config.toml
arch = "swin"
model = "image classifier"
dataset = "rendered landscapes of hills, water and sky"
train_examples = 36250
image_size = 64
crop_scale_min = 1
horizontal_flip = true
targets = ["light"]
num_classes = 4
norm = "layernorm"
norm_position = "pre"
activation = "silu"
mlp_ratio = 3
head_dim = 32
fused_qkv = false
bias = "all"
qk_norm = false
layer_scale_init = 0.1
parallel_block = false
inner_norm = false
drop_path = 0.05
patch_size = [4, 4]
conv_stem = false
depths = [3, 6, 6]
widths = [96, 192, 384]
loss = "cross_entropy"
init = "torch_default"
residual_init = "zero_last"
optimizer = "soap"
beta2 = 0.95
lr = 0.0027
beta1 = 0.9
shampoo_beta = 0.95
eps = 1e-08
precondition_frequency = 20
max_precond_dim = 1024
one_sided = false
adamw_lr_other_params = 0.002
ema_decay = 0.995
steps = 22000
batch_size = 128
epochs = 77.7
lr_schedule = "wsd"
decay_fraction = 0.4
final_lr_fraction = 0.1
warmup_steps = 660
weight_decay = 0.03
adamw_weight_decay_other_params = 0
Rows from block 9 of a small image classifier, named by matrix and row number. Rows with one number belong to one neuron. Each number is 128 + 24 x the weight over its row's rms, rounded and kept within 0 to 255. All counts start at 0. Numbers have three digits each.
After each neuron's rows are labels from the 100 images, of 14976, where the neuron reaches its highest value: "strongest on" is what is common among them; "peak on" is the class under the peak. Only what is clearly more common there than usual is listed. The data: rendered landscapes of hills, water and sky.
# fc1: MLP up (model.blocks.9.mlp.fc1.weight, 1152x384), inputs 256-383
# fc2: MLP down (model.blocks.9.mlp.fc2.weight, 384x1152, transposed), outputs 256-383

fc1.597:113142139141138129132139122172145119114120097100061172116148120117130135113090190150158124169141107125132140127158119120156134130161155091108200164109133101103066130088189138076110122117145102120160110140119127129109115149107128129166165104121135118140124095121121109125092122126108138146116153108105130124151153153132116128128145099130135103090119107121120109112142147180130121127157
fc2.597:056108205167095131116056104148192172094168151117061132113138150118148107135154127142098131150109098120139125138151138137134148126109122125112051160124127086115085129144162122142120100092156123112134139141076123153133114122155124126134140132132133130110125115106124138139120147141139146146131138115105113140111139117102136108135139164105112103120130164118090132083134137152159116099114
strongest on: night; terraced slopes
peak on: sky

fc1.26:127143118090130123123132123131073114125129130170124146104111136135134167116122102123130147099140124160132095147113125146128103142090157160139095074118120101117087120125111128136134148174133162149129150111117152125129114154091113148082130149147129117147123141157134149098171111132135127061128117160129122089131149152170106129138107105149173116091154106142084178150160116165160133134107
fc2.26:088119168134130141123174139144149134134138149144103137118129168146145125125128094115135127130111107156123126137099162102146142134112121101131007119121139096104107137140121072143113117134112126142124131120104084072158171134144097113080097137166115124126078159095075141119142139126150153110148145113154127128138099154142108171163151140169114096136124120166216115097131113128151081116185
strongest on: noon; purple alien crags
peak on: sky

fc1.91:104156121138117107133078134152136140131144135120136080099141181131108123110132143143136104095154103131157138144153148136132084080142144144159166116104143111150088128141179154095140145128135156117120136173118105121127093165091115109146117153133135131123079105117147108105151123124140134129141142114145050101127135098105135143158132141131122131087109145143127089138118076140115153120129
fc2.91:101129199172139149155135131181135097130142099134108144155115074132183140138111117116115131107133126109143093148138168113151112119120088129103063121123162070114094108154132141124120121098091136153145138133173107161142148167127139083138127106123128096119118119123178121145149167121095129128142185080157160116118129139118175177122164125152091119155121042125165142109128133134143110123120
strongest on: night; terraced slopes; green hills
peak on: sky

fc1.670:096139130138118146150150123131155152114133105122094136109143135141137132133113152117151126143126100146123138109141158132163128099121172097109175107090119099125080143111144113132135102133108142104138113153134128090182150165141125125142149116147115111153106102114133128117122169106160145131141120105119148113151128124176127112145124091126090100136123140142091127148105160146152144088171
fc2.670:124130166106114124126103093167127133136153115121085101141124221157132126156154167122133103137144070118124111142139116126136143126143102122123116129119129086135100111161137128105143114096161120066150137162135077096110132126160142155090150114067151156088136136133195103093120141097162126136110138150152141150122156146101100114172097133104140092143126146169114118103126165167140108148114
strongest on: night; clouds; desert dunes
peak on: sky

fc1.340:099163099100176114136106110150144095078087130111080139075135121113128123159124092162097146129132130123092147119151128142137108072128106117099122126134107115113132188138148127112127120112135129130132135125131142110085125147111128116097180137146134108119120109125152100101182136111126126187123152091140101087116117066161127129157142140143145111100133096160094156138111113091106140088085
fc2.340:133112113204083116118105082109170115147121129140108108103128046111134147142096127130127124131130118138132124140156166116168123097120147102129128130124127058129159127133121104127138134107175155213134132114156162158143139131129151145127163120107135122145104142146062136138140128151116188141140096146109101111099173180148071082088190119124090138137135098176109158122144094109145105104148
strongest on: overcast; clouds; fog
peak on: sky

fc1.436:127126121174137147136097090120183113086092140115142118164143123150130133142132105124150105118096137176112145121127140128154157117147110130142069194114123127132140136125137078148106137102144123133121118129115139102109121120142135158170177146105127118204153114173152104163123193111116121115122104097144115075107119083106132130142126063113103140143118117094076111150129112096125134142139
fc2.436:136150172176120113116157100151115085135131144131072164112103046138145136114092102135106119131153157137148124117142159097093154094105096121118211179112098121156117118166089138147146127091146168206131096145158127104154136111121127102152132122090118119110102112142151097119160140148138161104117137160117110134094125120134128085093168118156133128116130107115085160112138119159135124145117
strongest on: water; overcast; purple alien crags
peak on: sky

fc1.42:126137180135137160125131163131106126122145157166148135133140133093103140154102078095145113150105120114188161135106097107129130099116138179152087142167100103168124162117144099102144095113121128151121119130166147098095141205127130113086107126122133139112170113126103120148093093141151156117100140137137128119152084144149140121125147148138190119154167100122129150121112112153127152147112
fc2.42:178128027129135112124131164162137100140153161147125134149105141110125130110147117114099105121100125155166164144124144137085145138091103120126037104127087112131100108124155135153118139147169155133111121137137101106165144099126144117133130111079128107119071120130157137157088141148146157144114146117131117126147161111110103134136124148152185107126131168157138112100121101140149112118155
strongest on: water; night
peak on: water

fc1.747:168137116127118082145127134115097153133119185116089097141114116125110133115159061091119125128139149118150152132152094095133136127105179164121156162128173157156133141097136171130114130143176129151132139124095084100127109097115124102120099127115093109111194173152111142138152093119087096112105130121111130133161154098158104129162116151136158132100150148123150123169136109133094184162121
fc2.747:143126134147143127152131178110101123118161130142133120123132085116148119138117145128101115104113148130141134140128146121136157134138127151125000126093122088145135109154082123119138099129146147125112106103171138115112145126148122138111151114180142110136094114117133131124125158123139141116149169113116145126155137117142083162114171115102095121142089153142129115083143139147131137125122
strongest on: noon
peak on: steep ground

fc1.258:114141147106128147119135147097099112124175149150117180136083109159156124119153165142130136162172117070153075153124140144145132161112159142145118110149120125159152091131132180125149134125105163150159114126095098116154143132146099104077121178085154146116138158140149153149152119082113095098104131146109102127126144106152122083185080138141136128141134137153136134110148112166116143135147
fc2.258:111147149140119163140131150176091102086091090120127168131098162133132151139085121113135147127108116138116131136074128140125122149086188124115085168149170082084160123116136115126146129105153142113127115130147145127128127139132127116162138150136139140154165111138059134116156108149113122119142178121152137126169120101133148100144100141204123123135118124129148126117116118160134108136158
strongest on: noon
peak on: sky

fc1.298:108143125134160108141110147119173084097109137110116197103140143134139071155123131143118121130119150132104081135132126124130111068161130136134176139118087098099136183143107128127142144141142135129137137154166124151067120143126146124097156105138129132126130097104123114110132133143132096167105098067109052099139131109159146116120104140142119155122125098141075177118165110106122135091085
fc2.298:109132116163093153146043078133070119113107138100107125096131112142130136122168118117139091110105117121154122147141158110116109104126141112151132113135128101133130147139147123150129133107109139201148132089126145136152116134105092101135160095136147116124097123118074116147136130121165152131139108171103138142124123140132110104098127119130110094158105102161172139096144112123129098107169
strongest on: overcast; clouds
peak on: sky

fc1.499:131124157145099109133100143144106098127102116129142120105145085156124148105158069120097097123117105137120148172137175067134109113151147159143149119106152119134104123126087130117111105145111143073083106127138115133169130115152154175132095142170146125125146131100137147140088142147095141105088144080163128129150132150115119163127109140143145162103097179147121090142141124143128104144129
fc2.499:128120130128123132134156125158118118114128098110151128143127111133133102138112122116099159153143131113155098136136136136130146155186152119150000115147069097135125141181152143097105113097162118097118125144171115117094154132169053087085152118132137135154150147114150122131135153149093146134134150098121122122144105153100136134098130123073119145117164134122130136107136127169113149143115
strongest on: sunset; terraced slopes
peak on: gentle ground

fc1.333:133166092100121111098096117144096124109103137103158127162131130119142165123148155101117109106146140109110157124108087153141136129124108126134109090130148158117136142114149123128143152152189106087134124110098153128116125139116128127162157164114123127131092151106092142143144148115136131129158173116145168103128109136101082161090181121172165177149134099090111131121131144104090124134122
fc2.333:163149095160154155114071119125129128112093138125125113104140099134135112121093108112109107099138154124128135129120095138134091193113159140146241109123154124122091135128126142137124144150124134131119157105158142066126132124099148131118086140157158096119127126141125116129088120123131148143139139120129121133173149143140101145118140103133156108123112110145152110074134115103103126121109
strongest on: night
peak on: gentle ground; steep ground

fc1.135:127160133110129125113135146123115112147163150155098180126084090171132129125115161129118154134157110076147081148147132138124136149131150132136114118126115100119144123109143197100153109136127157167146161103081116111149153092125100113071116130083151147116116189133150148139162106074113098078116158156111122138129143109175143110185076134117132132131102123167133141142171101164136141131146
fc2.135:111138139151132172147148183146103133105099099128143171117090132139147152142113103131144140127115095130120114129089106139108143155095170118107033165125177097116140121109131126135131146135155148058138117116146158125129112143120105123148129152129139114151154123112049146109136120147123089119161210121145136126163117091129149124142095132180116110155127145149161108114128125148151115146146
strongest on: noon; fog; snowy peaks
peak on: steep ground

fc1.547:094150094125170125156102142129167078088118137094129165076172139099078101138140094159107142148118139139129123126138136141141093061126101136148110124123105121120147178152130121108128126097151147163132140118149116132061100154106135115096202129140133098126122120117125105113145128123133133174137100106142094098117141055128129129144081169158133129117126058150089145115138096068118150093071
fc2.547:113123151203082126118076091124113114111107117100097114116148083126131149130129113122121092149129109127151134139163147130151107099134158109130114128118090078151143131147150124129139120103156160224133115101129164135118121109120114113124137094129140088132087142124079129126147112139143167150120105156103109172123144162133106066103151137138124098140156075155138135104155119112118097116190
strongest on: overcast; clouds; fog; desert dunes
peak on: sky

fc1.678:104126144151147115148165132138142129116152113131098147128168144153148144100072136154152138117051102145101111113147148130114137147119152134146156183111118127134094139116151091144159147123144125166157120154162126082107121152131163133151146106091133087174157106127151173154118122146117113133120142131159135091166112115137154128122154106122136127102107114129117139139134154131100120117137
fc2.678:090140101142121106130094069093119114148180168132086190133134078102140116112130131132143116149121126117138140147113114146079144114128085121129173150139080131161117114169151162165144112111143178145138113128142103108141129134124123125131110135071124136128121120131161139149142179154086159118128122132097130116109104126106240159167150109194132100109129174144115136123160108157150122125125
strongest on: night; desert dunes
peak on: sky

fc1.691:104154112125169116153099150124168116129101161089099157115129146125125086146134102150135124137110147128123127137121125128123090071142108133084134130115128132151138199155141138141124130098127127154133153116159114132105109131122163116100162112120157097161145129126125109144131123105127094122120098119119115125092121084141126086127090123131124151111125106171041178113148137088099151092091
fc2.691:143115087172094131143096108108107096144113092088097123104123136130119136131138122142118105146109105115127143160169148128114126089143117103141224133107094070127109147139172111154124121115113151202141099112136140072165128139103139129133133080132113126119100130132063108112140127110108153121143087159100137138131139159143137102093152126102109119143124068145153160123144109116095099100154
strongest on: overcast; clouds; desert dunes
peak on: sky

fc1.662:132130127161173126161143117147141134133185136133149116109100135102130092125124110190074127120116112127122103123111120135158146107080143106118134154137108151147110135109159140158146105150126119152094120111121119121111139106125141112063122128087128124091122117145123123154127100103182091138168109148131131123134104146130174135143127115146153052162126168162115166131117154141119149120138
fc2.662:209107095149148129117131124141099137134116148121128114132134108122115112116132149097126091100121156127118131116099139107123138112136116144150000132141155168141108122154128122141127130137109124183110122152087138123090139141169102167134172147224114145126126149139152139122133137154145140142121146126125144139161130142121152157122132116140133124138149107044170126131087119137144133132131
strongest on: overcast; clouds; fog; snowy peaks
peak on: snow

fc1.149:121120111175133145132106136149128116113142122121138115100147114127137120100136085144103119120121126152126159157138167089133112127109136145106143097082130095135077114120066103166140107146115139066083137141132132137140112138155143149149108138191140108134157156088116171130107162145078119110100142081145129125145114161152132170131114111129136152093144163157138076140139104142103102138131
fc2.149:118111154147141162109148140194151130119086105126174128114136139116132135127090116124118145138156131115103101130192130126112155170182166130144027096131103116142124124161131134116104116100124122080120122162171143108092144102120094096133148124181139179142134114144169110103150091136096128142101085106120123151156117172123145176104102125039107159103173101108123124104140145162105166126142
strongest on: sunset; purple alien crags
peak on: steep ground

fc1.484:138180158132139100101122148114104146165132116118099119129093099113144155102125112108121136167136144113147095143144111131123092118124156146143126169127109131150118128104088152089149109151142146138132135099111119136145126093133113125036092113108120130110137151151139125148159104130158095099103115169135143130129107081191142128146109131116130129102109066158114138133160105137138127141162
fc2.484:120100103112142124124173155137116143137156119113118096121143155126102136164117148131151110085127128147147128120150128122151109145109139121121000153122138072142136151104155122110129124124131121102103080126167139122113122123105151129088093146117104121144155158099142124134108180128109116097130141113149144114128121081148170130161110126165146109110120101128126115076136129126107137101113
strongest on: noon; fog; snowy peaks
peak on: steep ground

fc1.311:112141173101123130125094165099147101093152163152114105089137095131125126107135192135114101161122112174171118141146157123112086101142153117102179106133151118143102139169182165112154132113128129168093097152129121143131125151111115093106122132089104161126102164088120135143126154152156128138162129115085110092147135122186108130114082148140117121174095123173122108105112121148115123127102
fc2.311:108140111127145136123138129154128153136156120150158161145128139121136113136124134146131124139112133157120111132094130097133147153139090121122008116131124121088116126078189136117127115148156146122130106112152101179170127110191104088106102127087110090122129116114176143138128124091131131127139163123126170139149121118134120106097143129142077111105115102172152126147111146118136124138140
strongest on: night; desert dunes
peak on: sky

fc1.758:125177135137135134116128137117116128153148136140099168116088100148143135110134167137138149168163116083155062147150131139119129161129163121147108135107123110138146111114138170099147121133139163134140150103096111115159132098135102120057112132103138132100115194123158121144165117068115096086109157173114128132123120117163158115172080125124092137124117156164138132127170110166126128131148
fc2.758:146150124137117183132159187158098145114121100109134160121101163135139126139067096126135157121129112107134117122108113145150114147093182130129018153126186098112139115105105109127125146122150146074123094122161153122100104138108124109134138161067151132142157124115048145115138123132086096126162199115171116106143121124125157097151091142156131112151117164132173103111117128125140117155145
strongest on: noon; purple alien crags
peak on: steep ground

fc1.18:142114136137146087125138101144149117106132145102122158124153150117117140113112132202160133117101135169155149126135166165167133124105112118118081146114127119106118169125167117138137133130116129090112101123144133091134118161159132131151092120115128131175090099124110107148137126141117116127078144175139136078109122131144158137125148146115154103084124049153103122144099120122105129144130
fc2.18:104102163153123110139109088098144093115161126135117153124126060107126113116122134149136120129135137117140143138117132125102153152110182141126251157124089146144135137150104143146113104094164140161137117123118115129146114132105137127138110132116123119120126126114118150115145147148105138153141142127098130135116088104108189135147171119199112130095162147120148140116138156174118136134132
strongest on: night; desert dunes; terraced slopes
peak on: sky

fc1.548:151131119145139158128123105118081155145102155129123068144122097100079102144128137138148128110133118121115119130122118122174164141128146134131168145140152151181102144112177178136131132147149124146094143118113108107116157111102119141107156149104135143076150121126107107165138092120156108109154123137126157113096126164115133142090114110135129120111117165100092155120132140121142141126107
fc2.548:190145121151156152133083129175121144080106127145135115160118075123142140118136150120131123108144145140141147122122122142114129141128099113132003108106131167140127139142130129130121129142082115154133165149144157172153138138139121118149128103178143101107121119100077129153155148147081158142118120053080148122118073135130084170123179102125114167137131132154133128093136149114130134115137
strongest on: night; red mesas
peak on: gentle ground

fc1.217:170139131116093133117121136132086119124118148113132082173107135114112144124127093090094126084115149154159121138132105110111142111105115138133126079135162137143144106146070136121125130182156171108115125106100112093162114101133116134139115120148155119118161151140107100177162130079159143141098122133131115104158128085155099100135084144125146123075093153128157153151158090146172148159124
fc2.217:194097165150125123139149167087075141136149140119119108152125089102102147123130153128109111114136135144160147127136117121126138138139123160130000118123121120124074098121118098133126102187155146142131118134158130137134133106124145121108121081141120100147162124122147168116160167121118153109111102100151119121110115138129139164137161122087155144115105107123126162091121124159130143120124
strongest on: clouds; overcast; terraced slopes
peak on: gentle ground

fc1.576:155101119126109097099159144144141147163112096152135094116148145117135158143166140123151118083116138121133133140141111145090139124131131112129158123127126119139128143112160109113092131161157099100126140116112117164149083139115095123122121150082125095153163137103152101150131065102113128094125165117119113157113148095149126076098141147088118108098122110100088117145194128121079100128044
fc2.576:166141147146125138108177127111096111155101143156079192106127112118101118116068161146112145117107129131135137141173127150129099170116071117111116145126150096136106123179182162134140128134115105132117129100144146064111125129098165158132139145103126145107122128129162156129114135091144087143140130139138128135121120157144116201136129097140185125094178158140144144177134157086149148121095
strongest on: clouds; overcast; red mesas
peak on: sky

fc1.757:117153135117137159127157101123147116122107117111148126156092161137107103092138181167145091131109118130134130125121120138143137090085135113144080127130117104135131154145126144161136083122127097120149113149125158150148121125152133098112122139095147137142125133126099111106090139148165152140125099139108126151129079143129133160136114070097088143124145153117129119066139092105105150127107
fc2.757:088142065124119126185154119142120137158163133142185127128077103119117125147114113170110105134107139135125152126156144126105095119154096116122104129135078106110149119107189128145115129099088127179140089116082126144094126137175182138133152119186113086117090146100124140137130112134122167151115161119144119111117176102118152127097118112163091134109143085135127126145118097082158167110134
strongest on: sunset; sun or moon in view; red mesas
peak on: sky

fc1.205:112167147141146144137097143133148093110107161107165133116155119085109141147124134138117139131125124120105077126129126128129134078121116107140163130124106135129116140159098121171161128133170128095148131146160123104093116134088187108105166148121114121151099124106123090095137110137135109145092112134111058131140121078149151159117126137139143168152110078147094197104123159099099153086109
fc2.205:121102106148094158149098105094074131122098142108090168109146159154138131135146081139095093102108108151155150130130143102112103138104133108141116122145088100162135132166169118114133101123088103180135145103106162134162115147066094141127148127137142141108132137143044162134175126128120149145164113162106123112126134157133122096157105127095111084167112165155170139102128101105121082101157
strongest on: overcast; clouds; purple alien crags
peak on: sky

fc1.397:083139155125154137145076112162167114079178104133099166091137146133141144149114137157138133107097109162124110138156141161129126123162157144155115092106105104108083158083112147079107115116121119125158118142109135167108135152145131125176168131125145121169092110101108091098146150104114115170150153117157120105127142109144098150124158114126143122107128110126114119122146138121095110093150
fc2.397:091100155198101111108101060133188135093092109124074117161117096147148144125120139134097100135113118125117130145126156128130121108100070118123100143111169106130105102162127145108113116125113182159130127094171099176162106149070138162126126137158115122124128102132165108102131156119150143124145092116136153175083169120127060128131137130114091101140120102158147112119133154130117110127127
strongest on: night; terraced slopes
peak on: sky

fc1.506:163136162140145173135113148143128146148155164137119110147120109107142090105114031125146108113109106138131121155137115081170134109067125145145115133118176102184127134117149127132138105145129166122136141118122118106114139074154111145119118123170149136149170139118104139145090109135143131133141122122143120132182107150119114122132110118162179138081120163125149128156111163162122103150131
fc2.506:199113080136129104118137151119110080114161154158138124158101105124136099117111118104104130133120132124162109118153161158138131149132135124142000144158155067127085092157163138114109085123136120130106120122142127113139129075165081133114179142161133140123111143122155156138138157140127143142124146088146114135097146149118145176095144124131093113114128115158119133077120068117148133119118
strongest on: night; red mesas
peak on: water

fc1.21:105152097133189108143085161124185070108131137082108159087147151118120094144151107159116141133122142131114103137130128126140103049135091138146153121119108125122148182138134108105108145097145142166131154126152118140057100151129155113087185114152154105152137111119108106122127125122127119142129092089130075125120127095139138109143096150151102135112136080149047154106162119082105135086087
fc2.21:120126107185080130119076113134118113121141104080087090107150082131137147124145119118130110092114150119155129135166133143124114075134141094147172142129090093147129170151153118162138137113126150211141109133162154110153122121116102119124150099099137094132084131121056116114134131126151129147146101169104125156121170150125118079093112127128113087144124089139128157095149115085111098107184
strongest on: overcast; clouds; fog; desert dunes
peak on: sky

fc1.270:145113133124129158122109131124123094122105096122172109140149083159127148089141097114096112155127135135080152167122174092121127124124123149118174067118118128130135137147139114147133104147117127101066141137119146139176127125142132141167103122164147139138169131108131146148115157145094142118081142085119122121138121169123132174133127093121125167124102195117120080121154109133122105132148
fc2.270:197152205135124169112127161145072114092137098117168120141131110132140116133156126141116109134099114134167128145156119125104166117167115122157032104102094119146115128138126138135136121110148182119127131145195118151114134117102118087124132121137145135172147126119187136104153086138116165119114087087105106135094099134135122148097137128071109143119133153159127161100112091151118147136114
strongest on: sunset
peak on: sky

fc1.635:108101162101123144136149135148094113137159133155151121104147083105113144146128087166131123149131088134136137120127147122144131146097124107092119131127115129092109109117139118139109116100129115072134095139127149119090143095122134149168090089108132115084165161146111128115107139163102128104084132154113134114143103109109119160118142082157146181068126155142127114149113139169148125152138
fc2.635:136157138099125136156137138112119097139151107127120121108147186145112119129148119131119114149122099126140114133100134150114111147127202120131068129137159031138101133167130099141110122121119134129116154142124131181159139109134112108114151111172151131136120150129162155153142091142161173124117153153126106131104128125099098110113147099142069099124135160128139121074154119181152137112148
strongest on: sunset; water; sun or moon in view
peak on: water

fc1.184:167080140111122109127118137114113177153138128155114159129122140128125148102144139142110142136104132138134118123135119136122154117137172132148093131119074137141113158119135135111112169160117146144158108080139081105184121136159114111115083102117131122158102165168163115145158132121152117119129140141167120146129141097161164133149105137123124144105109096138129105159121077114144090133118
fc2.184:185113140112107131131200114113066166144138130152119132131142099137115150135127131130143138123141125131128117119134083123121103140133079137128079118137130128146103103153139133129143160155117101116131114126094168093112103138116097144118097137077140130113133132142138146136092140123134097149127129127141130132124118165134137162136128124084133120089144103116122139188147152091123137123145
strongest on: noon; snowy peaks
peak on: steep ground; water

fc1.322:122119122146114132154132132143104134153198134157139095101102146082118106143111120196094149137109127116164121132107127113130125113103121163121138151140136145164098157138189193163127101142129138134107140109148135116121146128113158104110095135099128142107109119137132141162093089164143125091179108158097125101148121104134188117100112101149160060129125188122094153112126131142127144125158
fc2.322:199103124156137104145112116165087103142116118148124106165132123110115134114137172123124121123124134140127145119103147124121146132122149118142007159147144160155106135147149135132124154130114112204113112162143119125111142141154113149139157135148146126153128117129106108137123116145122095141118134130157121130114115123089170149127111123134088113132145137081165111110104119150131150131150
strongest on: clouds; overcast
peak on: steep ground

fc1.477:095110156118110159128133136125109123136151130152169157090108120143120130145140160167123134163131100090142075132094106092124121137128127099138151134164158139117138133144042162119136152119120131123145140109138118104103102143138106104102113175147149158129145161118130156167144144092096141119137114148089140129121144149154111105170108080130129135152117129130107167129128143156144130133115
fc2.477:132126126126112126151123108104098092116159068154129163136120076143114155162125116129150128163112125155126122140072138138146138175102123120143075134159097077113165090127129142126128137095114194159132110117133115104129139152131157150122118135056130099150156125144126133166115127137115169148132174146157093125166139137142116084141076136129109121116089153173152145101133124137168113146160
strongest on: noon; dark volcanic rock
peak on: sky

fc1.716:115098137120146119106118113128149101124076110178173127165140058131107121121133114127135101184125145149093157139113162106101159121101162100121078144089088146127140125096124140133094112157150128114092140145137173147123120132136139142140132116157120111121130106182145127178112146171124126105087095106137095128135113135128146150119146079128129144140119147127113103112144116122134114148117
fc2.716:179161057110148118127150160153111108092151133105134104165096060109121126094136159096073112126125158170171143138146149121124155101145103118137186111112142078141117125184106130142113131130136149159124129154170117152140175112149098170118120143114114091135167120118212124161138132145113153128123117124117073128094144092162112091112135097123192150138110096152096164084145095180139124140096
strongest on: sunset; sun or moon in view
peak on: sky

fc1.427:147155150143154120127143095126113125125123133141106142174150130114075129134131207118126122142137134117103129140137081141120145108122122155093187124127130147115122117135172145148103112123096128158149117122141163122146150128096105156172143110133097086116096125143123122131136121097152123162178103137120095124111117116158110088108118100101091109115114121080065136131113145070128121137135
fc2.427:182086171123134143113101118115108120104137159146136130135099086104105136111074156134129102082109138147124164133147157133134127112105132104128008174094089096162067132111163152114115138118121129101131145118194106194179108133131127127112139169121129084130098148140131128139118132133157125148131124129096136126154164122143154095119154123128129086134145088144159148049141093117164143115100
strongest on: clouds; overcast; red mesas
peak on: gentle ground